config = dict(
    encoder_arch='convnext',
    model='contrastive audio-text model',
    dataset='simulated sounds of rotating machines with and without faults',
    train_examples=39062,
    gain_aug_db=10,
    noise_aug=0.002,
    time_shift_ms=100,
    n_mels=64,
    hop_length=320,
    input='log_mel',
    spec_augment=True,
    win_length=400,
    tokenizer='word',
    vocab_size=51,
    loss='softmax',
    embed_dim=256,
    encoder_isotropic=False,
    encoder_norm='layernorm',
    encoder_activation='quick_gelu',
    encoder_mlp_ratio=3,
    encoder_layer_scale_init=1.0,
    encoder_inner_norm=False,
    encoder_moe='soft',
    encoder_num_experts=8,
    encoder_moe_every=2,
    encoder_expert_mlp_ratio=1,
    encoder_slots_per_expert=2,
    encoder_shared_expert=True,
    encoder_patch_size=[4, 4],
    encoder_conv_stem=True,
    encoder_depths=[2, 4, 2],
    encoder_widths=[96, 192, 384],
    encoder_kernel_size=5,
    text_encoder_causal=True,
    text_encoder_width=256,
    text_encoder_layers=12,
    text_encoder_norm='rmsnorm',
    text_encoder_norm_position='pre',
    text_encoder_activation='gelu',
    text_encoder_mlp_ratio=4,
    text_encoder_head_dim=16,
    text_encoder_fused_qkv=False,
    text_encoder_bias='all',
    text_encoder_qk_norm=False,
    text_encoder_parallel_block=False,
    text_encoder_inner_norm=False,
    text_encoder_drop_path=0.05,
    text_encoder_positions='sincos',
    residual_init='none',
    optimizer='muon',
    muon_scale='match_rms_adamw',
    lr=0.0029,
    momentum=0.9,
    nesterov=True,
    orthogonalizer='newton_schulz_5',
    adamw_lr_other_params=0.0021,
    grad_clip=3.0,
    steps=3300,
    batch_size=128,
    epochs=10.8,
    lr_schedule='wsd',
    decay_fraction=0.2,
    final_lr_fraction=0.1,
    warmup_steps=660,
    weight_decay=0.3,
    adamw_weight_decay_other_params=0.01,
)
Rows from block 5 of the audio encoder of a small contrastive audio-text model, named by matrix and row number. Rows with one number within an expert belong to one neuron, the router's apart. Each number is 500 + 50 x the weight over its row's rms, rounded and kept within 0 to 999. All counts start at 0. Numbers have three digits each.
After each expert's rows are labels from the 100 clips, of 14976, where the router gives the expert most weight on average: "top examples" is what is common among them. Only what is clearly more common there than usual is listed. The data: simulated sounds of rotating machines with and without faults.
# router: slot weights (encoder.blocks.5.mlp.router.weight, 16x192, trained with AdamW), inputs 64-127
# up: expert up (encoder.blocks.5.mlp.up, 8x192x192), inputs 64-127
# down: expert down (encoder.blocks.5.mlp.down, 8x192x192, transposed), outputs 64-127

# expert 3
router.6:614601465476512548505436483507559531431501602460427388509491461547483520443520529516550527607514512398383453370494558517469546509502501627517475408541550420495467490524489413536530447512519521
router.7:547592419426480519486460545508554567465467562558417398531514456525443502514504538586470513552529524484460434414545547545365561446490580601542436411590484486446478418602487369471521468426569487
up.0:574606487480508502435486427503520500517568539514540474487524489557531509424517519562554509516513502578475574542510546530497514396462503418470502419444417475511541498590637491483514460664507493
down.0:485530420502611546479565477524455575557520475432522522461491430424574542559480468423495402452466485529470464513484554466530495544491503429501464503509526479562385575528573456495517579512473506
up.1:562505564520603511472520431574519489546509458448431582514440388446576483513557467492528503477541567446480525605481521504480571651514482471549467430500465542616443565493495439497423494493466485
down.1:524537519593558497511522467551547557507464544543421453492423484430511516521559539519446400363416475499491622442542493507455389488543528542533608498506394511425520501603579513449443445425515492
up.2:466444537491439474482475508482410505449424552530523448556512538590521503527420488564572509471559446586591509483526433449552441479521425531508567500524499531451521492480462508459509526632468526
down.2:518544547407574503466498444478553452541520491556467448464485561520444571431513473501485444558434457457433410427536551508484505464538403525647609534456629499557489475468461437449378514467499477
top examples: speed: fast; gearbox; state: normal

# expert 7
router.14:392547456463539538504384530492446457552473552510551577423405586494493475522458548428485511538430461511552440442479535501548469550509472497452517413497490473484533534467445560464618476493551475
router.15:385538492443460543459440454473452557502503530530573388572432531458445558511425462498498552492499461479539452525439557525516530468533509476446503461568483442413564578492505530494494499478491475
up.25:479520439594488556500552497512553390497478467493494442478522445552520498527420461540524410482407490455524409523470537487502585505483457556522535596507501510517525511472456368501436555468501512
down.25:452459574491534481399505506437513551480491492565580533548527396438504587427502483500480623499513497512444469457518466450445527510440469565546583501582657533442515571458519464507475541541515433
up.26:531535464496516454451504531405532525424427535416503471485475423517435566500532518485478510490557504447496531457526471524604509446501479435459536562502506527506530518441610542512554464452486509
down.26:504529478458469512403508549467529588517526508573560480452480385468436527460506468456538431470541472521495523498572561462425541587636499468574439499483552451503527504490493473514531464563521530
up.27:557594476525469538544397415449480539444527456461579471578461520467566559353473457471456527445537541600476544499466508551464454480489403492447495470504543519448465510444560458438521459474438529
down.27:477432440554459396604497432393558537584577491571471533506504537523509568515595508399460478463477487470468560578492476445400492427567569584478525456512534510462510464437518562546561498524549480
top examples: conveyor; speed: slow; air leak

# expert 0
router.0:511609517449472509474393505508439468465500568527463478460485492539507412592572514474476478551535507439402459446489549532477523499518559547444529434533590503410510480580439488461601453482477457
router.1:552553493469454528468456515445433530426530542568441486555531519484456431586532540521547457455573518467458476465466591596448500475486575503465464349547636393404513505467548483501558464451481508
up.25:530438524542522459473429499438530476482492510570529450537481597511565493490492533426535489567413591483505484475491454480490414507528471426462524521482555464564569510627460452428479434455512558
down.25:556471490438548428463482523485542464436525455491566503493499463493391553568605488501560588527589428473567434572428474480540512453534534440555517508465603542468543417480526460504496444559425591
up.26:542539497475497506548570498497564477462485460513542457506498481493445560566498556409420615496446522535589584499429487473513553555501485468446566484478401473515466577465449396438557483593500556
down.26:593544501487509538523542502461513486530515457546484551491535546561487516484444563619447441410528505481454473430448506427559486551456485478449475629523552523509524460561452408548511494454524556
up.27:574516481371445534529561540470544489535461635505504532491449439410475426445583524504539522518484464369527468467517452487551524601492451485471489484602454518531556437614469475476517532543476491
down.27:498466496505471396477544535461460524589496623489570432498531483476493578529475485463439485560537445559442464505511524529459532459597517503536472463540550440486611495479444450549572497579472498
top examples: speed: fast; conveyor

# expert 2
router.4:573582514515624498441549547438508512560507459518535519449441528507475505468602484446577465517460468461522458535504488482451507488499535483505478493526518488412448481588419455496527560579432488
router.5:522568508498614513474594555473454430519552546521504478461408550525445491509531540464447504533462509445513455521506492482501421448490551477436512455449529538406482459612442498497530485537491484
up.25:544581513472478491496550515458396548530488551402431514495435538646481565450482564461497507467409480501482426425519433510514521523519561484479534521526503570432458536565515461450500511465488435
down.25:616524513403499414507462449395464523501502371433501432497661499556575496481526482502573472528512455476504495536553521416493512598544515485562547484429420533443489572452456394446570505528531545
up.26:516524513511510542486357538470482473574536522563437462449545503466556471520572550483596515442497446641546532551514411444486533487520509462497462421528440526411509513468505522469518463475575510
down.26:477510485502500515483505542572598515493374521469574559486465573474483512516567568553426495553417480432523489573540541532446498517482558615489480425561516470513524501512428458595474441519481418
up.27:511483457532441435486439501458550489504502485434418447507507609509503486567545556571455491477540433462472530428482493437489475430479419494488454443493438520495570414448524531531516450509530497
down.27:409515523500615473394604521482512440494511423478480551569519402558473457458464481575503532492559460551483484541470488435507499422503536447555452474397492457472453558521565401473525445527418479
top examples: state: normal; text has "fault"; conveyor

# expert 6
router.12:550643570499515516515490509500592543495549617489518563505510562525482565486568471539519458580447582488474501532571499503529562501487538515476515419464490408485518437441475505524414467503567533
router.13:483595493435496536442487481434520552504600606518506599456513567505478510516607548434510430550537563538540512612520493467569599504523549493451523496452510473524452491432555485501439496529539454
up.0:404477449525593529523465498513402532445436478531555461504501592516464446479503521510469561494447437491590471538532560540512460550493489481536484533550618519476453535536519483536530524553503470
down.0:579474462527507609448443486559583524584520507512428435402489549442491561497564464470587514481544443467476556470492485517499491538469414517587492447509518491524545438463422580484478472516520586
up.1:489551464543566508556472489504498445567516550496528459500545532439476501516521618500436425529430519541526554403507526507496455473494542421486463662510551495504496434384527479597607510568497471
down.1:549542497511455482541518538512574443483482582488471473514518495534495602495452399464520420501503643461376505510480499498470549498437514516518457580478645429432559531498458519433526478489457441
up.2:460448580522477600443496440534472406469450459491546491523497497504495565454485458487497517416525456514497531480486436521490487507480420558457528438425472459443601454500461524529511446547520417
down.2:487472485412616413484469479515480456469559510458548496492426482442516529490522523590520442507503489637504483469441535536480566616470496471484457432452492451506488495524490473506437515519484497
top examples: state: faulty; bearing knock; speed: fast; rattle

# expert 4
router.8:462535492486563475509429503512456486529602605539540505482473425412484533422510469461558524472521499563571561576533436467506597454504340480485566529472516487596509492439486451473361470577566594
router.9:405545492431472464471488445384442454493494438584516524475465447460481573504458460379548627487535504521605568577523466450546561501444381470505549511587568497609459569490514537579357505522501561
up.15:462481439462477489505518482513453523553434423588498468452502564471484500545475481527479465419522525404486570516626445487378441476497567536505396497409483510496523514501503551495511519420497525
down.15:496511554559535580416507452495494445511523472528442525498484531538480520472489498551489505410531548490527411544517546611518443415512483522419610473506465445495505513474384460545546481485372515
up.16:556458463566571610493500484495527495481424460604440468514473374555512469423480510437522512523525565458484510533465552436508515440536389567509500517668516605531490453601553547499516559473531506
down.16:523484551471557521574434632509446519486529562509510457493480427558382493517549464465535467469544478431478439562476527510462541492449505493501439500453458551544490510585577522529579512408513535
up.17:507443459437485443497451541465513476448446490453446537471515477464561532538442476470561571485560446599503498484473455517476586480496464427520442554597486509471483549484541537571447530359504395
down.17:401484522487503546511457483509496554487495515643484526559498453574550501569586491498498429458508504474420567469465573493521510499416437514489459430490603604525429461483492472541411489495463534
top examples: piston engine

# expert 5
router.10:510534535481578539440500493447485450511550466601529451523514401493461455430468532505514503535475482499513393499513533490530473470537470509439516356532557474399413583506492593466568504493470524
router.11:499501533469503521451548542416502488446555485551451542535473384457496486448435488492484505533500474481506445456508553463586496511522512502466475382522593490433498525456503615535565455463418419
up.25:474407456464462494452519490480489445490395490480546568482562398475561495614609521483461565518539546574491468451560420554502504543503494499486440514621483440551436495446496467527512545522496526
down.25:557576566499601528465494501498485472467488429396429553458464538470580525429584479453528470498623582477524427501573524467511515465515498435527465523547503487543427491478498510469483485395486424
up.26:564455549463431438439541552558483559475480437520514415522496587565488473544429425527500548542423484437457532559506570472427580513493517479548432596437425580497495503438475486601530425502444475
down.26:570471502527491612484462509499536538563495577525579379491468491436520553566563550489502460442455422448423567460475432508591442496389543571535430500460479531502495471548521477528466510499490425
up.27:438477461549508523566546466486537469488537580491553415561408555540431440555514511423551581564442451487579551440515443504480491460516458515480519454553486424529499570500468455419551482394500528
down.27:498539462453542448533482451534442428458456583436460447536511478588477450573547505508527529460596458509507542464550518459469543483549513512473441553558498531447551537473467443522566431478467477
top examples: bearing knock; piston engine

# expert 1
router.2:523634510446478554442539481492527500488469514519520448521481460584488532526458525517473568618534456445455534475442415459528511529548555565473502413482522618598491478470466476496544410449456538
router.3:476630466531527516459504557535483451520463583443499541488425499579562543442564508477519525526435473593461496518464445498465553531497436542538480441420487522561494494457531524416520425517515542
up.15:496411500479551476490512458476569510549495482546474553514469472507542455404495480504559521496540440517534545525503515532562558436484416431492483490388581471482528468519404507499505474626477553
down.15:431457512489567504491510487518480553419594463406573516518532516471550570578488549444534503496426507508408464398568471602465462483524522626535387548569503472503542518439632538571568533476548488
up.16:439520501492470521478481530527529639487440519498517515528522560424535478477518511529551463525547578611522494476542435498549466512521535514482489607488601528445428468470430503503421637469474474
down.16:458529540486392454494449523435459481458546539547622524559465577481484484497435480555490411531472567491450574530439546384457565492485470492552552459442497429399528449471443498559507501515557473
up.17:558549488457543481475528503510405541468505405442472490555460495546542506466425502535493584483500510536527449579492486516474433460517599505505473447486448492513446595486533541567405557514437500
down.17:525488386540507498515559498462572438562401541562561499481537517522521570487437521455453471497486570561493615574430574617476599412578521486525552585437480549524498580483493508489498520554537495
top examples: muffled (low-pass); gearbox; electric motor